From a checkpoint of a small image classifier: 4.02M parameters, activation swiglu.
Rows from block 5, named by matrix and row number. Each number is 128 + 24 x the weight over its row's rms, rounded and kept within 0 to 255. All counts start at 0. Numbers have three digits each.
# fc2: token-mixing MLP down (model.blocks.5.mixer.f.fc2.weight, 144x96), inputs 0-95
fc2.7:135128124123117133145128126077153119162143161149108121122148103117124130128145112107131121139124106159139142092101120098110115093135137130088069113156152090135127072129129085093112130092096062144118190123113113161122132096156128161162129163110103143105146113164103111145168142116132134138
fc2.8:123110102124095165143114115167134143138140085108114136107130124170120112099132124093107120127110102144142155160108156114121162121134161138132177113098113116136143119111103128114128087152088178116136136135157175111134167061114158139157078129150109124105152131115136137136139133133189172137
fc2.9:152152160114137119148134091113118106100135174179140139137130159114112082133126135111148090145148143104099160102165096123139169161106114118152128111104147085128119116160073172140072130108140134123119128152124163107162134102141133150188100131157137084154157129120118141130120125145115119132
fc2.10:154142116165098167102136141085148152107105143115089105116140145138114140109162150105160107112141165173156128141147127126119163125144131150102118151119143124142136172126116145129141137114158143099083125122106159140106158093149078106126152154134122078151117094143134188128133092104186131122
fc2.11:097138120132141130138089111115126120114139156119133147120147127163149130101118102140136133130152164195144139100122126145114126150115132099143097109106128104159077145095113114106153125133130157137133107168076143165135163115118105189117132148087161139152171152097127169119085129104091132169
fc2.12:093122141160130144130140154109074172119133132120120119092109112117091110128135177106131122125147139107145116136148107102107126113112095097117131122133137131131118136126104107116076112050104136173145138086155140157141093148127118095152117162132186147131122150103095172098147152149144117162
fc2.13:068132162134186175134153100156118102105167125135128119142140185107144128135122134102152088146136132146147146070093121135152134139147127130149136132177128159106101084125162131119124109091150106143137122146112112152146129123124116173120153131160140087145139107118166108179108116129121146120
fc2.14:153139183116140147111122119076116175087136123156136082129142165095153142083113142123142100126108120154128143111128129121091117084101124103136153086146126099105124109125132119133149090141104171092111101155112139128128116120166127124113124119092178114137098153171131168178139104138117117143
fc2.15:123105135154151146128169114146108111111113095138137168147089095121134128138127108126114081175132126133153118141105113131165129104107124102138152158112121153142112166160079123140123131124095141123122142113147144133141156092114106088170169143064129087135124105100113114131149141204162130110
fc2.16:113101103151146162130148112157084119146095121154111155137104152144178141135104111125173111120159137141119112133152117146124118132115112120083145124125108176139141143134117155167123143214135128083122141144137178154121122125139159083116113129147151160162096119099079123126146148114127122156
fc2.17:179150139122124167127147096149139123089110135146141162103158146127151119129118122115130118138145162137109120085135095112112110158151107099143142141065115120120165080174102146135102123119155135099153105134138153142164170121143131148178115092133125103134144108148197132107137109082131138127
fc2.18:105115133138110097177147108116123142084116119104124110153196129162113099167118135134146111149141140125093119170099084129164108155134104105172130140130144094137084143085128122155126115138123131147138121136144118143143132114125110120140109179169113128137094097107094153168130104090177154139
fc2.19:165124109114121106127154130129157113129170126127116122097133128088129100190154127080119093102158148125126102119119156120098174098088131113154146150120163120141171151125145159194171100146089101118164119141113145122123124106145108112099140145121137104124095088138132121101152133131102159154
fc2.20:155141120108135150123148193137088138104140133127126094125131167170101148128169129112145173182186169163125116119175092102151086130140127128141172099148089132117139092121122126119135116075139093151137103124142108159115101108124122128117144145156132133138137123135092137134151132114151154118
fc2.21:097130124119114163104086120164103116147099101132127107126165132103117127173100121113124073148097133152109132132107123145073136108128128115085142101124132080142149129119119172141166159092164141196123112117119147122150158143148138137128117078131137119118090146104134081125125113154147100149
fc2.22:156106136102085118136115158112148127117124111113152102121106109124118125108143114113102133150103130089121160101095121130169113169128120112187090106134138107106159109120147142120168073111164163163085143094141151164086127143123124128149102119135065147139152135085157140162109133130122115138
fc2.23:115104093110102136078130104157110111148124134137124139135135103162139146152138141143155099151134121149160179116113107127142111163150075128098097121107140148158098114106134110110122167175122101136089085128107093182145157114127128142102165084133134125158143088153134121136133096111159093110
fc2.24:086164157095161125160155118135116136092173119126175149099123143164168111140180142082144133115139132166106106119151126154171121129149132139135129121142136143129137097146083137143138102161113079097099102125102140147107182131156137123147103131128121157157113095143130152099166119139142155134
fc2.25:173124065131141142116150149111124102087137078148144113114107132138127122130116149141098137137106116125140134127137076123088150096127149145144157141122143111185123131134105169120147107068096138102132147127160127101125146108127118103152175116126109116125074143121126090120126122194143099098
fc2.26:157138138148128115142122141142154136110157148161156100099123133143116117123138089117093164102137121114098095111143092154125181132148076135166140111117096137140183122153123176130145116113141101119109120105154118063077108144128141095111105100085095128158104120115148130109152088143142121126
fc2.27:134060122113118138162107145128137115131140132105106140150111112134067168164132138126104138124139150129164092110169092143165120145119100150098153124161156111127116128143103136123106109103142112079141134108069071149189140122122121093113101125129124150167128124131136150148132114140095099141
fc2.28:096142127141110110175155114094109151126131111101126128130122129140108085132110098127113132128161126116149170163138119143149099116166148117112104130117130102108106081168137118126142105162118131161166095140151057114155086105167131116133112120148096136157087107162128170154108118085159123113
fc2.29:136146084146111126182158137112088129098111124140149130089121094139070111181135116108159125135135096142131142172134108092129175167097127127154141097163115110085125140142094114151146147129161150116130093118133144106154125166102115153126118108108118140117070085096147134149125128124131119123
fc2.30:157094088149106073112113136129122132126099179119131138114131109133156116120113114123186126152138150106152147117148151126105102129131143102109111122168094109154118057142140142109135106118131108167154142134115189130080133113134140164126077126123108111142139115116166153095126130070128131120
fc2.31:153100121114138134107161114148120160134112108144102172106105127134141130127156147121086079111128135145152149137164147172113114109143098137165164126136108104146134137129126129128105157146120118126179140106116161152100144198109139103124152163144147146136116131138082191127129101164183115146
fc2.32:126145127125157111139122123118145185113124128152089126094131115128126099138138084090073122133134083125156115095130091179177113095134121086090114174128140133124115111125142147140093131160138160119122113146139061122123134118154112137131133148154155099133107132121105128162115128058121125116
fc2.33:167119140128131139161108092114100157116067114107140145134131111121120163117127107140137095132156120180149102154102088197157130162149156108098139087175147155149113120124125147130127137100120127139135136150111131152115094121141111113131160127174114179134133177112128156112148141149168116142
fc2.34:068107103108151106124127180115125103100148139162125148084089093115079129149135176078169122114094108132132124098126147083121126121128169111110141122097150126108166139101153150129131119090087135126135152106185099120127137132145104115148122132131120160126121122119133111117114160141167121101
fc2.35:151112110141142138140100139149146121123170093159120126147129149149102127109085148189068131143053104162136178122101110125101112153154149147144117146158135078133136095147137135097110134168156096125138132118091109151114138139148123105119158135129110079142131115100111151146132127154126142137
fc2.36:155096119120130141140157137159145103102104153104124174146079153132111126118121117141101067109102132123158093125125124153094181100128149129171112114105128148107126084124163110168133097110128146164100131120129119166085122145163115097114115118151081108106127121099125119115131122155147083157
fc2.37:109144127152178105132128106137122097132137123119128172130126110166148134178084143166125115135111099137116107160120148154151144113119080153155133155124133134103153166137106132135115136125109143124145082130110142111124114145115104167104195121113139186099089130140098097099123170104165140161
fc2.38:141115138167077105123100155179160148097168140154133102113126138121117107133073143139139097097119128134156085116118154125127133104141121124103101122128163126124128094124157163109099100105148144134162132143191096156108157137077114130105138130151151056145122130106128138116121144140122127101
fc2.39:116094152176169102132114117147129107101130101106155179121099117153142124142097142148138134099128135140129129108133114159146121126109141121134111125144122121133094175139165171145135135145125146119142115093150175113158139110110111156081102141118124099143135169102137128124114148040100084090
fc2.40:092171150113165149134073116132162103139116144126105130157131149163145161109149160147142147099130110133108125156126186176126123138142109139094116143183086119159137098103144136140120128097089142117074088130131157145096120148155132118175123148122160149107090112138157137126130132131115129110
fc2.41:144159161167193110122173092167113101138142109152147109110124148112125141176177125161139132136146146080121128104140126136141142155115118127142154151151153124084108109130104134131079093132098124096111134167098140160165138127091109123148128131124111101113101164142165136105133117131097150159
fc2.42:141162135138091120114106098164135105128128111168175091131169116107146114162132149150157134150129147154082133110124116127110085154149103152189117145129108134118134114078137080154161125137131126141129139072097123152154079106102160143130135103113084132129125135109083140130100147120114121138
fc2.43:099141133136166095128113128090186105136131119084107137090113112110132123125103094090133133132117114160107063105099164107136124101115118111129116165128093103142141113129090150128135101135122101134142103149121124146180125114192151146101148130147143170127166097127097095101116141124160127111
fc2.44:149142145119148126133117149123105141129127129085099138157107146169124133189145172121113133155118091129100168134076169104127071150121117176125108103122136095123136142130113140094159135132129152123160160157121107137147114077101170096155108089145127161091120110147117132160115133100116121137
fc2.45:125166104143111184105118102131169106124149140082124149130122154130155117138119137119102152112118137129102140137130124134145137114149071100153115167131108140101107135135099120127113152120096069108083141124098130171088084146135181095095161174116112119160111130104120117115149101126143158110
fc2.46:102092091130115113130135121150149108166132082081155121140130130103112132130150134102155125096162130140132102141141134132145102123117133142111126139092139113154116110121172154142222120136129165140138113140133105199142133121140099154114134144131117179116108095115121158130151148140168180130
fc2.47:119111146148142155118106099154166133118156144133139118138134074105091080128081086100130147147151103148126171139078143162103083138108156134123174142124163147153137127139117108126140162131164127153119100137095145108155136096125153095155096121110139168130110160128136118180142119112112123103
fc2.48:102173126147133121139120121180108148136109105136115151138156133125190127127094121112103143162174113113137120114167167109154145090133128100156119113135147139128144150125135116179111142153152164113152107101135142164128144111114091123088147097112162120167095148138125153164158148099097081144
fc2.49:132135131142103145110132135152132129101106120138118039145097132119104134132138145136117097145127134089128108090130143081124126116124062121171150183122129128104166161126139111115110143121110101147152113147164103116136124143151124126134133123097065117121145077133111157143129144182165140121
fc2.50:126185084132143161123114112131131126096131124104207155081158140142117095115154129095109093141153116117139145159153094124156097152116089105119114118112130128098080166124141142142095117141097103146127150116149129120134148121097094129137096161080115134105137117132133135085123157139126139092
fc2.51:139130165155131129117168118141130105130102150143118098065119119148156144126128099110127130142120099107155083124123162135107164109136172088169141159138106123147128167155127130147092103122115129121135128135130131102097130083092095095125136182113142109158120091120122168115112124192145084130
fc2.52:070124144144139141159145121139160080135143107045125108111074126177100137147101099107164144098143130165125135116116138113128141131144139084115129149146138105088125094172117110143119085103112105154111156124100123122147172138147139153143085127163118118140148137143114127133134128114119146149
fc2.53:144083122128157192131104130146107106127119105156119162134145126181095143107136098127105114118115073116116098124111154123124103149118065131099158090125131143160146160147128152123112138110141117158126119112105095096182120152148142089143126118150113095160120100133144070157131144122112134127
fc2.54:118105133137105150067172151132097105107141097127151120104101114098166149142146105129152129147128137128105124137151121161111169128179147089102129133103116110083121096131106142149199135146175119117138106116127140114086095133101118107105123138097118143142154156107124153094135173098138140154
fc2.55:088129164144134139136109112110107146130099116171186141147176117107154132116137172074137130125109141142125140132145118158141119143118132112111126085156136119171094149084128135066134144134118128134123126138153104172098147088136136096116137086135127102139165096133141183159156144139136142154
fc2.56:123143086111151096124143108091113118126099127091114160167148154157110165116112143156141193137112106174103109115123102148136078127106109181106162106151129128097152130132106107116103165140137090143178145111170146137147144154139155111139111145125138127088109112125160107107113103105136113131
fc2.57:099150108099115144155093156149100133107129147122128139095090121072127131111101155107142124147136129122121089118139152122149160065144157144103136109101091167144157143068118119145126116097121121112168162122149143138174128148144148093112076159155131122113149155151138136128164110159135150125
fc2.58:133102096135119109125120162147166145083121118104146133099150132158139138107134139146106129142201144098148136144161110157126144130130109141150086147091145131093148134162162175129134159110106148130127106161146125101135087105088145059149119126128101117089146087123151148125147100106135111147
fc2.59:141122085159115163137127140104114169103130114139147149122096167127119122068083122094137095132147148117131131133156121107125137168127120109122134136098130184146113140146145129141143117104093167094154141088133138089129108135139113112187145140110141122140143178144184110098096105120123101166
fc2.60:100130110124092199133162106141152124123132114105119132134139148160126064145129143125145104135154115141132136115113160156198131133080153083125154154131142112137093151098130141128121108144142104089123160119125165155104161146144113161125119150115142112100128104163126154077123132112106094155
fc2.61:145113108171129155107122173138163115097108113142125117139104139107146139146154129062065119125146137118140139122130177105163112088155104110102142103140109101118128134139120108132134091110136117135126111141111118094165156107153131127118094153097153115136136100150086167153144143153163122194
fc2.62:148113153077094137134126147142142114151148118130175146149104150134116089116089131111091141143169117111112156131153096128119159125112112123167122111113131130133159179142133137146161148143067131142124182152138154129136118105097081107123090119165154153133096118146131136141127162142088119075
fc2.63:128178099178123095124132135151162098086141117123125112101135133137121123125144136128145092114130104127114127162149125115099150169148184134127152144177168151119110098146161141132170156161152163128149068147159125118092101139146171125118136127110069110114126103108137117128114130136131112093
fc2.64:134143103147162151142133168103121157109115118146107137148126167105108119122183113115117109111146139145155153121091139143169137138137123120131124102155076122089131095107062146098146134111124133121126151126118147190107129157106136145115158161158085117110146160126176136128109154180096134110
fc2.65:159093120123147189074102129150133120111110127138092116134136105153155128112137102168166081120111125109137094124057159140133116176149125063129172107160122137120119115141131129171133119132127136166153132155135135134151139151150171158129127107147128146131112108096130128148118099121129165137
fc2.66:122111080127119147134114127147148117112128112122112100134119087157123112193116139104130128103109160109150083139151076142151127153116115107128128163190114117153137148122111100096129129125118130110132096156128069154109112121145160150093148113153112064165146112177116144141117155108144124148
fc2.67:153123087132109090138137119139126093108179115137157096143111142117108088124108113159110124117165174133194137158133141160102122133130108153088125146149131124089115124114139122108176143105133140166097111160135170113099103142123132126139113137087110132150079130110122120098091182140131145156
fc2.68:090141128098145078133149077156134096079176138131114137116108191063102155103122118093121131128133130164085119129138147158142103143134139140136117135141141123127132172126104122133153131173149156137112165105124146115173106125100099127123156127161104114105143126124122108091137146094121146105
fc2.69:086119160137115155139149135123144116100144109131174073117139134119166135152096095114110097149122149133152157157132127138117139136134127121158124144100115116144184130140112174120119142096121121144124102108166109121151127131138103139145072055117134070108136112137067116122154134169143120121
fc2.70:123083158046121141126106164085153148135131106134114138146152139175160143108175137142129105119138124154121139121150127132118132153133157125074126139124135109123127142118145125154092153119129165137134144078169131129131123113100170125134128128162101090104140170158111139105146158139129070097
fc2.71:135103134150136139145132157128142092171118113170090125128081126136131164153132155153091127123123140123157160163101092197095127108154152137148108118084127131110127106125181146126158152115105111144129106143117186158118122127171084108139153112136112112148119113107163137116128122119157112170
fc2.72:111148131136164110149124128146116124120114134067156104117092125140141121085125171148160148170119143157110187140175150089148137126132102127094138123173118125135115119126163144119106118205135128072115120163115136155095129162130134105165113129106088116124134089114123129145128133143115112144
fc2.73:150097083122168115065100143120124154145115143103115148109119109156129156165112139114141138170147123124140158069115167117145153149170124130128083122118109160173094112143149134115105136167133128127119096129091141115112158090109135109091154124147121148118163090150165115138126142136109099156
fc2.74:158144079092156115103126094126117108078132125141159087145119148117161069145157120094152125125117121109138186132115091098100117168122128083133136121117132131134134097134142134163119096120112139144120101147111164125155111147091113125125160077137161127131153111176128139168131096103132112112
fc2.75:090142154133126109145192110134151096133149149101101139137139139145154146126121099121112125099138137104152140148162130117162132150128109102133119159101122119108077152101099128145147072129141133168146107158116120132071083166125119130083103135113137130142079135115115144087133160092108140174
fc2.76:126051092136128096171091109132103123101144107136134152143155156096134106131095145156123132107153141149167089086066120158142104123136106100129171109181151147132158122159134127107110144114125129099151137118108127129156139114135099127113134135143141108130125142135116121134115059141113085119
fc2.77:138121155123088151061102133117131106117104176144125150140126098159134078128151074158111076101118131145151083154133134103174140156136124117117150110108142144106136089132149145098128126110126135158167158153090145125128105138138115122130124147172100117105122155131117151147084147148144133090
fc2.78:116130144139149144115097122181128091109148084101135094127089137143122130166143149094135133114151124152161172160121099145085149105131152135112119149091160124149091114112158103116196086131135155144143091137136160132145121123118103104155148132115137135108110136100131087156153080125129162142
fc2.79:156116114068117077180129095138172121151130123127116129129117125101104156090099142081118123139062127131113151103123120133135169175169118130115129134108105149157132132153132147129145117134114157122147132106124137078112139095145139143112165120108118105152133121124136138138072199114126138133
fc2.80:112130116116114193127130105145103160118167096167099135141128136152095128112132118098061142143151131125156153121159152171134165140154132130125139131187118126113128140105144132140107105102135129153140166131124130178140138125133079121148129139131104102125103115093130177103145128093177139172
fc2.81:190142134106150161152111162136105146153144162113146137095109103117067135072128139122077127177100145100128140142141137117146076160155153122114073127144120124071126112128126107120111120134122107132077152101148101163087107129121137118137112133137136124151143122135131108116140145116110119166
fc2.82:122117121174120111132154120146107090149119100140159082139096120066075087153093121121181105113137148140132132119137139123143108140141146139124120109164126164176128156124125119143156109139149115171136095172108130112095077142097133139110113138108093103100136122144118133093114148094152108101
fc2.83:140096111163109129110115101131117129086168144137121128200101131141180150136114102150124143141111106097133151158106093128140075105167164125135119132162125129165127113153139147162124108180123144106144150147081136166091093123137109142140112135156163137128146145125117116090122154109130102161
fc2.84:168104143166122147135167163151109133127125129113099082139122132075127107117129098157119142137123146148118136101127117130116078179130082119145106113149153106132155133182103146130085123123133153102079121141102143104178123173103146154155162186119155132116134136135149149150118129140139108136
fc2.85:106132144096094114085161078132124089102136159134132147115132110096108148158127120114116130105131119121128111154091166097147151116089158135126167123119162125110154098156174144130119121118136154120157120130157160120148121125093128173141129108106157109169130092154135083122104138152193117168
fc2.86:119146123114160169141104092125139072102127117131114110143104132154099121152151102110106116137106123121095162150112140088097118160119145103195155097113129161164104167079118137143105115118115144159122128162130173125085146109130141109118075130130171123142144150169103119134124115109125143102
fc2.87:144152157172157142128124106136132090108130127112170109134130117083142106115139168102080095132124158124124132126129126142155107139090144117169130120140097115093116151156108131143171109134153117130123123136113129137125181155081064080088142155136081148130129178112139118150119095133114149145
fc2.88:117097155149135101155100166174100111124120097120130113163138122131145123146090120113149186170131113147144072112151148112119134127096114079077138106146147136130152123147155140154121131097115129114146135119122134151087062169124091088110105131140131146091120124124119126127084096128131156117
fc2.89:119129110127159126112126139136110096103105095118146126165106134081141168154131152102125151175201138112114105116060157119116113099146138116140172124078113135144130126108144129110145128134093087149144172115156071101115140145156121112151094140093123137139125105137123128129140135145172133133
fc2.90:138127116116097135162118130153083156167179142095133122156061145151084147147121143126123136094155159110135137144103145153110162138146101099121160128084150093122091134154146170103142115131101124148171120156126140145148118095132177105118147127104110135147136144142137110131097113117146173157
fc2.91:112142144144108109166153154136126104145152091109098117079156139158122114108113105093127130149083141137143119119144122144157162178085131124086171105152147131152121130103142138135122148140091140132164132168116114128093126117135136149142110109151097097194149137116090188146149120111140122159
fc2.92:091071120137175098164127097148145098078119120095124104098133121134157121159105148131117120120115127139121101180167139117130115128106100118158137133158111138125171121140152184139181134083104146128127130139178135096138116128125146094107106120124129154146150101152091142126173112112107117143
fc2.93:150105116108143137191118167134121148156090134146123155171098143133093114130165134098145129176124127079129109152123149113110122150134117130139133135167129115103151074128096106097067142093130109134117137101139149097128141106145119184144136158119139128102177134105137091112103119137154159119
fc2.94:121149120123125172136153109141134123129094107155098138111176159126159111095132087148162124124150140147106116130160061129122111187142125115133139113118127108144124112130110118163096101161125173106144134116144142122145104077104146137179082118135128132099138108104114153124105182095119104160
fc2.95:185086091094102133154131125124153090099167114155144111141142106103129132094111125120174127118169115170104135132129132128114157147110141127154179117158138137109084089106116111129152162155197160132127104163121123107124147160131128128143156109109139114107109095094111131089112128115148121142
fc2.96:121101129128103136151088095138133144123098116113160139094168142091131111144155102126147107131154134150084133121150182131158111144139125074123143135122103123158116128113130167103129092125141136115162146073077137095136136141144113121151135137178147090144147167122110142134141087191117148136
fc2.97:092147166084130117134130120159131128102085100141109155119138126117109085135123129124152146122145144181130100126100129117166118157181092101136141107167107095127155133142188119108130128088082107101142102129143098137124095146157116150140171093130142117166155130126081147135138126138092120117
fc2.98:080147114150139127096115104134136115110139135106125073146090112122112129126103127116111154148118131138148145121151155074092156131145104102137156143146130153142081125173130119122118135112127126167146109124152165130171158130162183122127094092142186117139113131187166116102168118107131118133
fc2.99:118129156130104159138140136161082126127123177121112096133109107165160083128128139102101131133106080175100121145107137152152100176105107096148121152115145145113091116129099133133165111107130104067120148098130127139134160118091128135138105134111083145125136136162155153079113166104138148128
fc2.100:161141157094096141128131116082130155079122113126138163154097157104121164115083145148174158119091105114124117129086135151122099164160107106122147157152139133123123122127149117109169111118168104126171112121102124141160139141098142122120094147095186138118162101096131137143138111082137130137
fc2.101:139101155125115153085129133140124118114153132152102097173148135119126099123117116106140166173124123131140105187130116091142132128154145146164153118087130150112135123099122140152172173062134122134103133132155114120114092150127133086095125114162143103099161102128147152100155073140161122141
fc2.102:121107109177183126152141150150113111136118105164102165122141136103107123130123124141153128107138157140140093078109149154142124123095108111132153082167159139152138124153097123135079119139114117098149124110146088140140114105139091167108131097130132083127145109143143143083128083185117138159
fc2.103:135119149174126131112130123106143114108139096098147131133147124127140136169085199134141113094102130073117145131139166138118161145139121164157128133141136110150137119138156161165137125131167105170119088103082119087104152124102149113137145147162145151147120117106069168138114150118109095128
fc2.104:164130113124125110124103115105086138098145156118156124162160065147120162137118164144158120153112155076111156093139140140127152140118071100119169170144062130079163128107140117107158104112143137110113117108136118166137135121118124112172135141093147122127138105117124166137129108130122133145
fc2.105:128126167154161104156127124152122100118133113098122078150129152101132090113097095151152129106098106122139100152061146116129141142141146080116120167139175193135089100138099130122141120136145093129160101127114136122154123134094097152147125116145107149153157115159138144108137095135103162115
fc2.106:108107059142133111114148148129150144157155126103080129121177096101155140131132128148194181126134122132144090120139099134127148135130128133133156147124090112114096134102115130117138156095106074126176117105080139133143111145124160106102154130158134149114121118129134157127158141135148186128
fc2.107:117131122136161164132122129145084106142118118112158112083146158150158141111153107164145180132162151116135158137149162118104089127133107125092131169087090115118097135141122161098127148101133176119098120110170118147125125155108166094146100111118165137126162139104139155118145105137096097166
fc2.108:126123056145086129144147097111077100121128135103130107096147097172132123124102138160107157108121102187135155092144139121143156119104151110100106139108103089094136162135132114121118140114164105135123089128085093125150133113146115182089113122121136129117090129127110129144105125088117114110
fc2.109:102089108114113125124090168157153132158093158124138154088131100128099128106110136127154084121106096110108163126108133151149153177110134119063169124150091120119110123135146116082157158125128137146179150111143108119121151132153090115124098154134085116161127131097134082135140148143112130128
fc2.110:104144112121121151123136098129092139123092078152133156116137136143118135158138151115112079141122129134137185140149133138146134155164121121147125093092137153129092202149182135152093113099118118130174100141115144102167137136099108110143105149136158095104125131090133127150134107089166150141
fc2.111:173119130142144178115102131136130162107129102134112118144109084128108123172153149134146134156115129125107186128147133133159092138098120135119142126142118145145172143032124066149138103162180138135147122139103119133135106143121141141102141133151103124143090129155106153151113125147101109136
fc2.112:121113088111125125129091109149130106153098147125125162117127116095155128138177126144172124122114120142142166132061163095099111128141144130084136132103076132100109128104187140141142123127147124158130069117138097122121140142090089120085133165130127147123130155136143109122133185143109148107
fc2.113:122142143113169145116140082100105117146158144108145091126149150124132106100132138148131100124094153154174121161157151146121126137132129123153112171099156160144158131106159102106104136131121112129116132113171071124149173157115140156102145106157134064109093113179121134101132150162146127150
fc2.114:122136152149135124113139087149104153120074105113148127120115128142088113134102169127165134168151146143145175147121138115123136146159146165149118138136107148136109128092130119110131154148094151119159110110156106139149147168112118174177142090100090069167108093100130129147131160148161120108
fc2.115:171098145112154156105167134120133111088118147119165127124133134140127094115117101130132097154129099100125143144116173183123127127102112131152189099131142147146119134166105147123117151146138139134133153121180193127120153150125135160115114154088135138139122168151131127196116095094145128114
fc2.116:144137150141158107147141113142184070121154138162135102159164095095115162130112133133087180133113121131106189161101093127097102146144133137152110109084075143132144096108117150095128136117134167136130114140154119139134128143140130125141152129114151133117123091087094154089132106113140141153
fc2.117:154104148155130128088151105141137133114111103134126125126129111148159116133124063131107183156157147186122133110089124116120134149136131149127110136141122124101127136165117119157150163107123161128169098154122111142116124161110138170175149094092076135116107117122131142110065183124148135130
fc2.118:181150155122136155099141133155184108152165141151135148157136115145120118117141128108116141142159130145137122145136108121164054124134120124111131113092109133112147137093175103153104168086101111122109170160151137143151135082173123150141139134135160157121100147147153120151094104095110120138
fc2.119:150152147130155144154116084107136135108124118123133159131142136133138120151132171132114160182148096164081110131154107130121117092108175102137130118153143159111145132143093165082113097131121164136102145071126132174135179087146136110125114134128099146112086111143096154137119141115088144152
fc2.120:136136155110162128106112125124121100144115151178119154114121151154109180137124168103105159156169167119142085140119094127139128147141148111138128106141128134124178143177135115149145093116144129126147127116112125147153182150088133115130158071095157073116137143120125121145157105140101082125
fc2.121:121162090169113136105116144183086131085099153134127148101122139099090130102136115146125130103160153131116126111121112131142122100114109098165170162104102132188145098117123166161151106127107110133141136141131128103138161126097125134134130195140133123161080161146142152132146118168100137127
fc2.122:118095130143124151125155177110164168126117151144104155129115119122105111111120063130168125097122166128110079158153119143091169123111149172124163093164139142131151119095129124157135097109088138120110151135121151129154134128123158100143157086142089125094092130087102099124119114123145143138
fc2.123:142138112122124184138086152095155120080148166121140108128139170136130086111141128107097121144109157144162125127147147119089140108122135153137135112122149099157173090146175117112128115147136116124142110156092140137134156087106128145115108127128151152116190137186160086143114130139112107166
fc2.124:144142084139146113138138100128121111160128085149117161104091133122123183141149101095113132124135128102165096129131156127120132122142107134152130167131154137104186150143164097125109109096137117083159182124146139181152124138139112119141131088134093146169125117100139137130093098123128173090
fc2.125:136104118163112111116089123169133105156106130154163152108107117140113106089115096157118105095111119157162111139113174183145135132154159096107158139169146145120116117163111141138167090137140159145119123127087118134153150105140110143152167141136109084125166157170130099109091122099116125116
fc2.126:137164124121130108152127148139139133071111146151129115151140123107118163109109140136123131118131142153124117108137145093120144078144184124154108107087118132104131116136133135131170121105171094130156148088110124091092103143147118079126144164110130100083114064151138169142163085155118134104
fc2.127:120098101141152136114115105155134130123128132083119103134148127142095089109126101173126103134138123141132122163092087126170116165127101120082123104139131145155157129166134121159171109100137163136169133120124188163129150133145156109112125111164132080146119108087116169140139111173087123127
fc2.128:177122114172162158144118130092134162092170118153117120092110173143109130087111120139155123084135129143112124119118105122136130149132125109121108102097132106148135149110092164145152098079093125135168167137158139164134118140118091127168141093156128116139128116117180097089130140131111124167
fc2.129:119145081106115109159133162165156113101129095142128127132118123121099116164162134089092128143104133118082121076137166129138122109132127152151148135160125158085130102098124117121146083128140113143134122166072109129170128137141151149143156152101116090153164121119149142116109134195128154148
fc2.130:189097131149132098121120131132134121103174135078140124098135124092112126157163153112172132105122102161092101120128164129136124130125097128152107181149115125120110140135164144102166095138110101121133095117073122151147159156089111133138128172139149124110098115104125070122139135116100142107
fc2.131:128147120107151184158111086108098099116115117115116114103088121133134127138127146129170155103121139145138140162110121128123089165167124117146160113147134139132115121108141121145165126138057115183135119107144122161138079155128122176167154107146150119157122108173145156107126116110129177117
fc2.132:097107124172158128124152162121129138205158134118096136104117142100121153134144083178115121127176099171129126121126127119131142077117143127131128109110155131148146090135079150093146127125136132124152097104092108175131142131149113129180108125143152109095154099164118132136136117114106129095
fc2.133:091099108152136098168140162121132097141153089122122091134119128089110118141069140140131137089169074114149118097166138152155134137154110142132150174160157153114128105134125134128159121192151127094155111164106142109138132119181121107104110128116092125133126144097116125106128117116143100109
fc2.134:144123146149121140129165099096110115113120144128157117136121118104111108109115101105100123102144109184106111144135095113125091147150114137119192120162147120158127112087069117150142112136131119138111119133141125144103120136135114118114127142181171149138113158151150128070201118172146151101
fc2.135:133155105148132163114134120088139082167119121138128121136157160123178119156138151131140154102105116085105139073109146100132078132145111085126157169132147110146107136117129142115163110122124111125151132190180156178108130130136122128106119153136147122126112140152142112092164143110074130130
fc2.136:117143111091133154129111117140119111090126112122161114114137119120106107129178155096056152138171164132133142110118147159116176091129121111136182127158155098140113104093169135131114103134110140140128087137126146142105137158090106118129124143110141141140112109142072155126117119176168120165
fc2.137:140162129140126141143109122120098101122146132128136128127111118149127128149109147177142099125096159138152126085159146110162103063089164136151145112088195132098103160124129132174149171097136110114113126112119100167159135126118106124103129111108144117162094164109156132149136158111117100091
fc2.138:119131171145126149117117163128139094114099114126140075148114148149119118135122123141166140180116125125112116164137145129146122119139137149145121117122125127123134090102137153088143127049128111096118154104149075125139097123115102153139173118154144188125120179119099150112155094169088131124
fc2.139:129100087109116119091105098127188125179133140094169122128102124125132159174081134123161152144144128140129151149135122143161141122094119112121118123132104094113117168093157120094165105117113149156159135152127116125129138124119090127144100124155120119084094099123147119087176135152128143181
fc2.140:130096105123155134097131147132093126161104176083135147100155157118088120134100104117163152120155166105161120111144126109149098125092101139063134133096150137154143132128116094133143172165134137110151182118110113119126089126152147151134155135137079164128129120112121113084094109140132144124
fc2.141:152100096117101173133123097141121126063149131138127134127159176172134129177152137124115138116112126099140104080138168104160140157140157129075110155142125134118130151120094161139165156110143093134131088129123143122146133161117109145177113126116120140118115125089147160134155116133112155179
fc2.142:128164120109119150164197119152115123101151120122136102110124176115119093131115173115119134129149114165165151167180139131160127146116107116158142135142137147065092136151112091137128152120180097107142096083130145142145127148103116154111124113108129121140126146127161149086116142122104091117
fc2.143:136145186123130132147142161117151113091075137110080131162132105125123120073119106137091142145133100141140124109132155127058125147136110105118111159130164174116110116127131175094157113161186107113104094114124119135165127155147139118144173108125108110128149127138136140115146108111134158146